From a checkpoint of a small class-conditioned spectrogram diffusion model.
Model: 1.8M parameters, log mel input, arch unet, norm groupnorm, activation silu, widths [64, 64, 128].
Training: soap at rate 0.0041, 9500 steps, batches of 256.
Rows from block 6, named by matrix and row number. Each number is 128 + 32 x the weight over the matrix's rms, rounded and kept within 0 to 255. All counts start at 0. Numbers have three digits each.
# emb: conditioning projection (model.decb.0.0.emb.weight, 64x256), inputs 172-255
emb.0:140120109105108174128147146113089132115107151151164112113078128147079163096155128161174115140084116160114185143123136146128158127096183195102126163150152128154131162139118202200087154133112099110105100118135172156126133153146162204073101089061142159112
emb.1:107126155132136128080134108127121103170133222116145148157148093161091113160117068133104105148089049159183024127139143115090099176142144141172152169102106157078117111144108122144205190119150107099176093130107255123131137090162180117143107168168146128146
emb.2:123069150132178171113161159134150108140150137123129159165069122136112137153128090131153123103101048129129112156153102087144081170089166090060090130116091131133124096100119112132101140147133102121100102143141179150139108081128122084172132127129159116106
emb.3:173123135111156156131132121142138151121126215127146190102167115109177146132076125127136138098179100125081135095124125117147127115106154058094150063149130108148132137129145185172112123108090118163116110095165186119110167153143111172085103115092154133139
emb.4:144111106086075094126167135088158159175093173091120142121158153132137085136091172135086093092119126158121146108125096120189108091126104144106088126126103090155170198087121095120142075137161132116086042128146150182159110096112131128132148155134151203080
emb.5:107088121133096112161094192177160089105049152139129105138176157173153148105218145097122186088127195110133082105110151141112165162096156000104145116175156112152119167135101191145077159113128153146123124136184171083198189152132144192065130118097138103159
emb.6:116151136129167089118136110100118126149133255166105155182127094123072132145123137176164104161104153137145255149141161113116119076181070162134147130111171108108145078137089141071158199115171129147167111159107245129128073091129135092192150165152136093120
emb.7:104172144122128138169152154147135058145158146133147094121122093138136160100103131128145122112117121143115104099156124155157120162124160067167060105146110092135096144135141131103107119137155100129155095124127168086119115084122104152112115149153137144150
emb.8:102130109116137136098107102186110139126116152113159103139198123155109114150190127086097165072076178102118164139122138182141128153156133142147171116086118083123159132174099154106186160141147114101149141129147195095112143119160150133141108155151111102116
emb.9:124113127150104043135146101136133138145089181112076076141131159080145137160180150074111127138173159133147150120132141086098124118096118210128136094122124149134123114164134173125129134155143149119160084121091207123134154142112069180122141129154110134132
emb.10:108134165090150102144129151151125111157173203121097122120140157135147179143060154106149133172139129137146113154108145111120129152144094000126186133172175131115150120109145152164121121115103108180170095136106218082118105158150120118135137127136160093130
emb.11:151103124168172094144115174172123111134088162180106100112080136141131073136115132138115156121100037121097152090096124141129159106103125217097126160091129076113122094151140120132118119145085124113126096145162216131127108142097098130128135095142108180095
emb.12:138129143159090172144126128111124167174075199157176112131170154157098110115145125152103135076132161162071146125120129117117125138147165076135100115095114130136125181093123099169103114115145139149148080114126150158111196134163178128125127144121122114151
emb.13:129105034174100106067089097110149141202118217123093055071000054134121029115130105178072125136098126122137111088115109091131157142124121190143090144097091163160072208094137082138174111123162146061074077086117195149093121078125142147096116115142135197100
emb.14:151151152104190171141110133123133142143208205095074113170089105152126109166062126153189158144114127124209140084150172080110142106102131255114175123135144116102141112183177081111119138132162079147140148081049203138117129129099115122163138155164167100107
emb.15:094159152139170073126138075112121149101145120126158124169141133073077087178168135161200066065099143170081157085155180068098123111139107100148062107112175070124115008075115102085144146113141155102159085127100188111083061083107138078172118176112123062137
emb.16:077135116130125158095144133102100093154133122127122125147029059135111110068120067127152115255115101181117056146117136159115129156101115243138133197104103183116109146129156077099201150104136123107142117119198162125097119152093151084112131119124133107117
emb.17:126118175108151157109145145135073170131142114142114156214171172120157049143146156116123171000099183146118134123149194151123085158136120127115091110147137008124130115177079183036197141149156126197170119159086126117143156165116084114173123143109133058110
emb.18:146182140117130109102093123094111103094128112115198164142099070130086144100113126099152116185100055165122069183171173111121112143103118138118153082159124127135077133090132132123165147144153123173100132166119192158088113089135150099174161109101097055100
emb.19:151124134126145106137100169143130143148161166144163102085073130102139155124122111115144152163117118165166168117148136116098170124113154187100079098128127103158140113108158163169135156127126116113119097115159166119135193124140164113112145104107117128129
emb.20:164117113118073120107114113137097109156111063107140158130199112137140085120187138134131173074074149163141154136114150141126147118133132076126137137137155104176134093158120142158128161089114135114129140134202189126111112103120168145158105119115128121104
emb.21:095093124131107109079115077089134146137170100146091142108135131125098013135141150157075119110138134135145112137096093063144104113144084086138108052118126154131133081139147149077124114143152149132173088080065193123101134153107065095221146161185119156089
emb.22:141097099142105199119132112138131201127138108106100151123098102184071084091077096141087151149140114115134157141136135149094118110119134092149154159119114133107128151112117151120112149103128149112133141137038234160125149108144126137070088138128158140097
emb.23:145115118144124138085121118127123154176109106143145117120079141137134126102155140132142161132124199148117179137161071188157120131135130104138091115152101078119126131078119125099138091072139106093094108063200255124157130103151065105095155137132155098107
emb.24:069173123154100078105157102083119152159113115095103106112255130105185144124081151140118165143132116156093100126159166118144148118174106072139207021138129093151104117156143162133160131107191124164178100084102186121116149123106121121148118132138137140145
emb.25:099093108124138117126141153117142179138122062105078127110104146139159132097108101124139097161096074098159019145098108164152163130102166035109115115125142136125101084116116128151129093156132151125139129122143176105136175184129077131139130122131091149163
emb.26:121081115165117097151150131128153115201139145137113159139098118056091170078109083108162139117109145072196111186104059111101182108104144105131255216125132156137206142173166122145142110159092113106121129138057240123147135167113182120111135112139102098094
emb.27:129136140079095149154108165124115114109152120107125160126065157152150145120135124098174100058077035146130010174116137169136155126135140173123128185121106090121137148071120120165109226128113129125080124157160202131096180166154158177110108097126148174115
emb.28:118158124104143109171094140154149153143141144123113114124000182161151133102093164099187167172093212153106255151085154128124120180142164107089123137123109102138112072134137154144184123145088143121125119169119165122099148163142168086131087100103145085139
emb.29:145161150109086078145127128134147114133136128153156105117081134149167112111132131105169110192087084192096028118142138186100143145130153128137157128182098221083084126117108122140123170138096118111124137140242169161139169146160185208102117107073086118153
emb.30:158087138120158113143147146139129138132141150146147188113255176102155186106154128114133148172109177124105229121126159157125108128109142255153093159162125153125105121135112199133107106137111101112124102122154204094160130139158107144128125174133146082158
emb.31:107121149144078132068156079112116102109136180157118117107122084120101080153151133177127055137152150129070121098134121085155087144147121130128032098146121109101115087143144100074200102100149122128101100120158138153128134119072123064155135155124123162115
emb.32:144132107117122165136123116152096097152146172155113134157103111134127163164144170113135165157083161148114147133110112209119130116126115084155151145115174142153136106112139179129061130131136181122134179150170165122155094132143121133139155103166105130137
emb.33:155110140101106093121123139131112128149132132115135154142047118142117106094160098105171120175149110153171078128146129215117173173111157255126159150087134145113158081135117158166143193094106162107094100160125132138099162123172192142100157116117142092130
emb.34:145158134138072247148159123136130088112079198133155132089148122150114173153140103106089161114115142139095117158127135214105126139172187056112137136198137121142168103158116154139062117106112092129115142100137149158133135140095124132114123091130096163151
emb.35:151115137104059224106124116150144116106120144103147131125255115178161192127120107153085169048142052107130048105100162166125108108169096062126159132141126109152112086130159175140078111125146116141100080113126150118136175138157127145129130150148108082132
emb.36:147150138124116135097085135145119102133134124149166120143159147140105157122163121117147118097087204120104162168159156205160165164142141113149136124139094093102078144125120080139103145114134102144124143135171125122127118182129209183100157131097150120110
emb.37:108122131103157179173183147118141119123116129124112114129173105150134137143119112164116129098122195077140164129121110201167110158128136187130159117137146134133139154154093170140127077142130155170149146130128135121135112126112066165135138145153123180178
emb.38:151125108156125101134133122161140176119138117132124112136232121138166132152167151102117135088093242140100175153144140234145176145147150153112106131136111116134159142128124124118091105103121132127084160129153146134170126154124117120124137090151156152111
emb.39:108102097187101118118159113161097133122080129131141102102000088128152134129141082180107096185141000107078013129109136195176119065125144227164104115139108141140114124140167087095091081137138121152093137066105149114129092117086088135134136113178124131148
emb.40:120117143160163060084122089129139169144191126138108091121017073082095078151162105152131089177086214110169155110147133164143157123112104196128059160104126113113129071167142080053160111136153074100188195119104145111124059103121080159163129172176147159108
emb.41:170093138095113098108113131110124149118131137171113131149178138115159192160086157121176100121114196132126139107114127165130130122125161179105163151117129105127165107109140123167135124152135160134126139135128189109120120163148094137118073144145155141125
emb.42:139149188151152064136123144136105124113102102124129102135000149156154080110143118115100095001163049133089074148119122222143168114124117096104064065115106093085130121092126134146100126179099121128117102149074137148124148114149108136170128119150119098127
emb.43:148150141148089140145157165094106160192106175126100137105123133086097121145100095165125124089126162101126156108110124184155147109116188112125109103124088071142134173109124130083089100116095135150102148140078131146154111091096128146129122114157152141137
emb.44:144136170099096147106155177103134102101151090098157086131211150143174156159076139075125093248135158114175171162091180206129141081129109056118222139116126202120136148116119136156160147139097133110121111119147105130166168133146186106147107130130125130133
emb.45:152108134112141122135152083102140139099138151136098086134000115117081175129117107156151099255092119109119184131131111226148113133119135255133165193146114164112126097145167062115118137127110108090175141126129125148125084071114153116161140136139121127147
emb.46:128167088114155128134084073154137113113153061122099105109228095151135071150159174131128117135127088140118049096101124170150104125110113187121100127075094084087143124058121113097083132127128135089144146077142147127126096149135162150101133160106159142136
emb.47:149120116146146109115116147151154134111122089102133177166134170091135211108178166122088174088118173136132166167137130189111137149107122033128157147169111095145140173093107161128108174162121135158142165156160110107155149129098066162084158088136124150119
emb.48:096181142139147041076135111082131123108186000142099133228136118116099070159184148178124073043066126104153080127102121082164118098130076014118157102049109090052120054135130117085179155114152115087163143082061122123105084127087076127175117160182151127068
emb.49:120103107114135099111118092119106136128118150141082075120101149162118092184082131153116111231104156110152219091132144122116100127123134208178171118123101179151128121155133177133190153092150184161184103106141146107112075133116165147124124154190171145143
emb.50:141105126135093126117154102132156092137093033138138111127212128138139147112186098120123131068078141151119152119122105138133142091134156101123157106105111124148137118143120178163154138138085096118110147145126173115166133126157100143120115158152130128211
emb.51:095104117178128126120130108130092103117124092125100136100040197137136115111094152103119132136135113116132166147121138137072082122132122255147096141139139123126143152120149156102185144112097120119128098151120165167122132132127118106156111127120132093134
emb.52:104141138090113148088140140077146137163152060132122131120128177164130103108091135154120113095120002139119042135123167151142148148134140000088147137140118090098111155109117106096180147129165160136103121118129185121179115067139129106139105130118133086115
emb.53:170114120106096112173126167099142125161176056118144197140113135169148174113121129118116109168100116110111094121124100134134101137114135078136184140112132119159128161147109161128190126130112157120106144162105160128171157159111152165089105127176128165119
emb.54:162121171097087144171098120160118139149071078100109132155083141089129140169094117157113173123071112092125210151137139138130095150123093155100151085128145100131156165135115169116186126131125152158167088105152163136145102161142128154140120125148127151137
emb.55:105116121135127110137118174160139154118112039112125165131138144116091134165219168116083113196120081141102048112145146163110100136147133162127094161116133103169090133110116091102226175132124141159137199197129180123141115103136111102139096128166146123136
emb.56:111148155106147145145125138114143132127142020120104152114129165080208104121119233102064136129093131111094200133134108082150160110165113080130097127153140105128194084109139182107135124108148093152151146102144136100123120132121075117177124154125092161107
emb.57:101200120133137110127085118142117124143110064127122185107182168080059125197157078119120124068066169114132142145154172137093133139139173213159135147150083085143133063123157113130189182134194136142138159138154205139142074119100174083174170119111091096105
emb.58:125149110155057163102112158136140101122074087122187083099141136107122127151183139129095140235112060110132015150123128149130151188112155223148155161126109149132111201123138064189172183128134147091028089134172132148089175118169196205111121121092108176121
emb.59:114132110127131114156137115113146147160178090146117095083127120197103110115098136133121136193127173106110176077112090156122118154108150134141137118136094153130116129125137119121194139138102159116107131084125155189129151114137115040086101072124135164122
emb.60:164111128134154143159109134139115135135153077144140119132095159075134211138088134136103150083134065131104110187142113185086078093126153058142098100173134120139150126100167143103138100150093087133114104108132151111168157141098091149157133147126133163179
emb.61:113139119133194120164120161121142120173100087152127133103109181075144168147077140111147127168071126107152154085114141159133121115094128076091154124119168158105149158099153137118198109166109117126119085132182135139157154176130133123130153133094114091168
emb.62:102193125102166108103108135141117102144100075107104205144091152041149114118141125109127127161075122133159178134124132189175123126124110209108152180145122190106158127088159159150183113131144131119132159134111116136083071132139094127114100119122131122121
emb.63:115119111106120177141164140128134140119131094101170115121135143146146137110102178111142106119106177132102192092099127166114192138102152068112132120101153157118103125093092135134182148146150177093138128148114172128131165143130160211113117113134141075139